config.toml
dataset = "rendered scenes of coloured solids on a plain floor"
train_examples = 195000
crop_scale_min = 1
horizontal_flip = false
color_jitter = 0.1
num_classes = 25
norm = "batchnorm"
channel_attention = "eca"
pixel_unshuffle = 2
block = "plain"
attention = false
init = "orthogonal"
nesterov = false
grad_clip = 1.0
final_lr_fraction = 0.05
Rows from block 11, named by matrix and row number. Each number is 128 + 32 x the weight over the matrix's rms, rounded and kept within 0 to 255. All counts start at 0. Numbers have three digits each.
# conv: 3x3 conv (model.decb.0.0.conv.weight, 128x256x3x3), inputs 252-255, a 3x3 kernel for each
conv.0:163119145107164095134191133096163185147077159175169089138142177046164084103110139127084150171142153129121131
conv.1:153120051116118123184104174165125085142193117119156126181122165089184117150095092149114106112089158155118104
conv.2:083134162114154158099088114097046116168131174148124085100148139104153114154107110148048189140156114078129115
conv.3:125190102142148223158145098168137115147146085128125121161100134150186165156101100106129141122133156091206085
conv.4:134087178153140104141147120112190157121117112153157119141124149162122108150112176123152133138159125108109101
conv.5:107109131152161092127146094094103139111087089150099151106168127104177156109167106174103110121171119134130143
conv.6:178112091077127046092115147146134159174082085185189157123112138081172133150121108101135081059095147149136122
conv.7:172123130102096180112093157146106138135086169167175204113182097111154157149097114173151101158123071143179063
conv.8:094129151135183170209151074093094082124171064131138139149091189176160158181140075117124149147126077132116133
conv.9:113157112186116099115120201177054154138128173127178137142095133105175140177058153152129086119165135112106137
conv.10:091183149105130117132179132147153073115170166090079169122136083136176185165098082174136065079144123167086087
conv.11:150140137119172115103069176106088074102086081105101144103121127096171187181128101109161118137117151156095178
conv.12:137101131120173146116130077116167123079138144146112106141163181149129132152125113135122110121135133153085074
conv.13:156122156121136190113109166135163105125150144138136124135124132125128108118150109142128105148090085099149138
conv.14:147143095124085075145116083116149112174098112153114093107083166062107136150162079117122135134120148096108085
conv.15:180133177101202066196145200100195098181145124157157166105105100117209090053095125124189138104115098175104099
conv.16:094089143216083173169082146136100070135127078099173133101142115118097170118144125148142168089110121100081076
conv.17:123147121142130155179147193164095091161156116107100142099083092111101106133137156140156153064115103128129111
conv.18:134101163104115129127111126124115160146103139128101123102113105127149154160163132200146130126120123073091137
conv.19:136122134146129121154150064055186110147135140110096148118122139132072109173187148165109144107168126143108078
conv.20:161133128099124139122079067179152136077067093119160173140176163176120143111088092150183143177157150176109092
conv.21:107148184136204107105103102121106078100072178127131183148110148070073087073104120124173165166093119137193103
conv.22:115099115104150145182133138149181113183089126095158130151141106137126090142168128080178101188110086151144158
conv.23:138135109102063092108097094187166098154076155113120134100136102064187063084162195133140138111127108108148091
conv.24:107138147110128124108129118067154095142142142082129193149115123145150131198122150192137119155114129123111083
conv.25:163108103139120177112053171093116156177145133123122139114113165112146123140130096122154095165126124135090155
conv.26:115118101116143138142122115100138107098143083100090153137111125095100160107171085123119115097104109204117091
conv.27:095082122159113143088173156051122098169118173101164080141100108134148133139070141169163082064082072155133188
conv.28:115143149136164113090185129123061154091096124118067147071075164098159158090116102178123148111135148063060156
conv.29:132141130129155069081112163184089131170138130170151140161151092182117149134140123148136093110091125140096054
conv.30:104129115160142133121118154104074143182103170229137117141186140083166107133091124150140115165086109134096121
conv.31:107128124179121128175146142126136154066174129163153090143121162083142134159058074201064099116111105139157165
conv.32:213108146074168153074127122136114099189171085143143126129157159099160053098152176123176089157115182102192111
conv.33:238093165138183115160100180108133134165136152117103094134109116140201138138082111139101128107107170122118122
conv.34:094151116165100097149133138139109141132133087077137136116166180106110160137062173147147112141119150203100195
conv.35:099090094154168165110129105129206141121142120159162126096123128157127162115110068152063109144146148157100151
conv.36:104127124136126179191057078111094131191100163126113137158119132129106079171145098121104129159153168116120101
conv.37:081147147079087136159097207109144157075150091133105153073128151158092117084119160140173119120120175144124123
conv.38:130127126087111163129131097132158070122115143120120133094104152140100113098133097126125083113083181159108120
conv.39:157094162096172099201098138133126150183131193096124168126092192120197120149105079132085174064148077130163124
conv.40:128141107163149175129088137148143147122082127130169140109106143160122068089114121120138149115113123133190145
conv.41:128176131123120121131113126069105109143100052112194158153099152130134141166137083129105105120147133129123135
conv.42:144165070161116138083146108092171108094142158153135108137124070141049099171101120129140138093089137160146126
conv.43:179154156163131178116102126187114146100113099142166131085142114153168109122114123139111095121119146123147160
conv.44:104043142122114092105124160117119146159108115168175088124116104166138090070134134098116141125119149080080108
conv.45:078073139193199121157123139106097158112121081097072206089170114222116060097125107161121102076145118150109076
conv.46:132099168151149109057110136099114117108148113098088112166091104127146137112120128108106132112105173158125106
conv.47:186122154171105110174147121121081081090128126109146153145119137167159065162069147151131116108099065108085124
conv.48:156091085099180122059123145164120179162108099153218152132109093063104123145145136124102103140107118082130092
conv.49:029127121218102128123140087095143127107163151054131148082102133120128125073139161137127078144102113122144082
conv.50:096144132098144088103072126094119059122148115126099165117112085157102136167159105128100168132138143153130174
conv.51:120119116215140067148188109106155173205111109165132161142128154126131080138069136133117131117174103102082081
conv.52:112159057109076144147160123170115152186120124138157067144107084176172107106115190151118136154156103056154084
conv.53:097098136125171102163133132107138087142105088097066115090139130155151149117125109170093101121114119096062085
conv.54:133081155099131113117194140148089180099088109108070128135096083077089062105194202163099158116149127142157129
conv.55:170090124185166083143188112098119089155085130129101126088153148139168133140118110127139145129125123119174072
conv.56:174131106123162125081100121058207140119187119101102099125161155139138142145192119108089146174128226155092160
conv.57:121107136183146127162117163135102110109099157144166164084110079147176158155136095155128139135121100145140098
conv.58:093186185224132167147108092115127165178105136148058136106155196170151141117082100110131052110183131098147085
conv.59:085147139187186125212120161126223124124135123139052101153139184122145149082155145078104098164100154145131132
conv.60:096125210120161127142122115098121110148190062190139176093141145117098099117165147099072126160055135148165104
conv.61:127105100075082090162209144095146159168061166154127175116118162103080144094114116133133108183108106097120144
conv.62:156119115095140103108118206130127109157133090134141128155140106067158183143132221162196146164142132176118145
conv.63:164159078123090150094128096110108145116139146126141129078125107212129143106165095106142140129083148104137188
conv.64:135141093117171216192168098128146120178130140111175065120171168149113130160181118091090182118129095112124112
conv.65:090240165143137130113151021163074186120173114099119158098135098163115129092157126121088119083092102164141137
conv.66:131163138071139161198084120123118099142153096135112153071151126121147109165083171107160128153134083148104068
conv.67:134116107128187058136169090133162138109092137148152127107122109153139121067183134133114111097196104120117129
conv.68:089127120084124144122143091120184097181120141098128158123161135124127101138136148104096174149169083116115212
conv.69:168095083133112144099109228158115112124096062138214123122079171103209111134116193130140137192094121111132136
conv.70:160144046159171164048116098098118155138150144134155068066097122156123102124126116094225093154145102201128146
conv.71:124107131116156086157106121101064123103103099108111074096078181122105130098160150076102141119105146074150083
conv.72:136180092154148075135122133121056079099183059094073127135147131147199141109118146075090129123115178117078155
conv.73:123175104174179128110100143130114125110129116105101114132129114131115104168150075163198186068126107168168096
conv.74:148154112122137078135132137141156139149094135126140199122132165151128114144122118138127172158152089167120144
conv.75:107143111149094120092103165099128091126120097115112135194196111149172126083130109086181118126141138150118064
conv.76:078131136127156135138096184130162140138133098152102077081201080140108128147175119170112174102111167108096154
conv.77:092140122191152144106147129180142163138159147105089178178133118113137125147121130107117121110099084132134080
conv.78:125081099154141062161115149140124212117122074109104087102140146128131141139086160145116116098170143195142088
conv.79:111126138120151133106068092137078160106108177123132154174190031112098103138189128148124125168178117117109130
conv.80:184095158108095121187120129125140108121130096137137157098150144161126121139140127136057096153091093118100168
conv.81:140070192134196063104047157163078159127153151088129119106127128229113112113115166104131127126148163090082187
conv.82:131162116164087166033162135165130088111081166139164071088097091151178109049093078112116137141160128112083120
conv.83:086199170174074156087145220152080174141254080174119129121143022185120116087119178180141173025146117084103105
conv.84:056138138161064157096119069135124154061098153139072091165126049185063124122188162112153165181159078166141093
conv.85:124174130128102169182128150141142110125159151103135099169136123116148121133139190097152132149162118096111146
conv.86:158067101106203111080144092053154140137168074081115109103136111133126142065099097110156137187135128131094221
conv.87:081122117139140116133181140114131103123079104097100134097162130120122119104117117138099097099088122141070096
conv.88:135084145119176161157068152167157081093195139108157136094164105157025107155138209072192112143072149146223088
conv.89:079252103089119072116078133168124135077155102090143135108135119133121149146132189074060124118141145146100119
conv.90:099112149131159088090166117127180087136144188086127151230181102149116154066148138109125121103163100064138095
conv.91:097130095112035101129115107130086139115147109188144120075161108098087109121131174134083111100120117109127112
conv.92:210123061122116123169143091196168144065118132148131136148167166169144133115093138129155118157118122216115136
conv.93:148140131098108165068189118118121120108101132111100174160098168160083089210142118171182141118137069071116164
conv.94:046123084157106169125202149161133182159147087163116141145093127047086108129121085113098132138119143156175128
conv.95:115153125125124124159078155090107094097143162109111131171136120109122150154120137086115111144152128083083111
conv.96:149148147147120139121136098121181093132115144055137146091144062178086109116091119109083129146099166122149123
conv.97:089125119166096163104219150096166124213175121102098170137103093095107148141155127161152156147112101106084152
conv.98:139086066114151117112126117121125164138127123168215155113129093126128128142113114184117144184096187140112110
conv.99:123198089151161143121119148128142176180170137114172131145076090121111128110123103107126096125132100130157140
conv.100:136139172175180075132102142088105001151161120093049133100116115147084154137191090114140106159109077144147196
conv.101:146144098094129152083125101162156151135136129120191156159110116124156179115123114091165112114143155142121188
conv.102:130092155093130174196126141123185228140183144158097062102096132056152166139161148148126122110197206173175119
conv.103:119162128138143149064192121176137131120125117126110148113076140109115087143133092093165131125125178083146111
conv.104:095122089171187099119121145133084177111058079160164133104102128151102078083131130137082160122134106073101135
conv.105:115175118114149128168159157194165151182159186086183124155141103157143139122117115101108127136110088153137188
conv.106:141130154115146163116138174133168080059224120145119181147153160157122078122132135091122146101096134172127087
conv.107:041064152112117092073118132112091108088127108123086112089101142128120172102082159085131127167183131084099127
conv.108:188171114118120097156140101128134123069119160152123102133083144141103152158164110141150166112093131150103127
conv.109:096103111142133030119126155132114155130111113122108126096149123146125089107162130127093133118114167100184084
conv.110:184083099151123110128188091161142098084032109048117133120118065130104145110106114186147138147159152121111130
conv.111:133066106055163143091131138156153120161146139125103148172146182193105154185158124095032076099089076171173169
conv.112:124124112168098141134152121137130179131077127131161083129157114200075114094155111091154112138207113076091119
conv.113:163148129164110152082070134092152128128139131096080187143137119103105086164150129096078158147072118150120139
conv.114:118122081172130120154074082100087081202188111105124116131152100097117194077120094105089123121124140136141195
conv.115:092172084174113101158079123119209170124128127112122168109122122094132121096115103133096157131133150129171069
conv.116:156088097119128111118100117089090086131185103172132156119126122168114135067140128112096116130104180118090123
conv.117:128102125133120153117161113072148132172155167174149151110032171059165174084098093101170142091083105096143145
conv.118:084156139117113067056106156125120141136145156096122100090097115127115066159168108129124151086145148127124103
conv.119:117108165136093064163171109081110096160204184169133180082135130113077149086199131132100089111121133166101138
conv.120:051156103110178118220083102093190135187089141180113116111093156204190142104142082083078220122091098104148121
conv.121:148167063112115154101090128186122126110073148124106125131136055122108097124116140110121093081144118120152075
conv.122:130157129167144151077101139090118152142078138143069119091111103095159144062186131121111098129131130113120129
conv.123:128120176113158137125220153081072150139077143152149125093142158164153124165143100146146133133115117096094109
conv.124:104131055133119184060133127136147058077145101131100185110154089148165095119127110156148107103102128134146132
conv.125:120112126121129100120117097138140096134114116137109121174167127136117100082105100102087087150104093123114139
conv.126:112101085142126136114082131154196110109172114142129119157176157104125154147123141105169122147168128182114113
conv.127:044110101148075100093120096127138161086100137154159076131116095109107138133130179117166134118148143103111097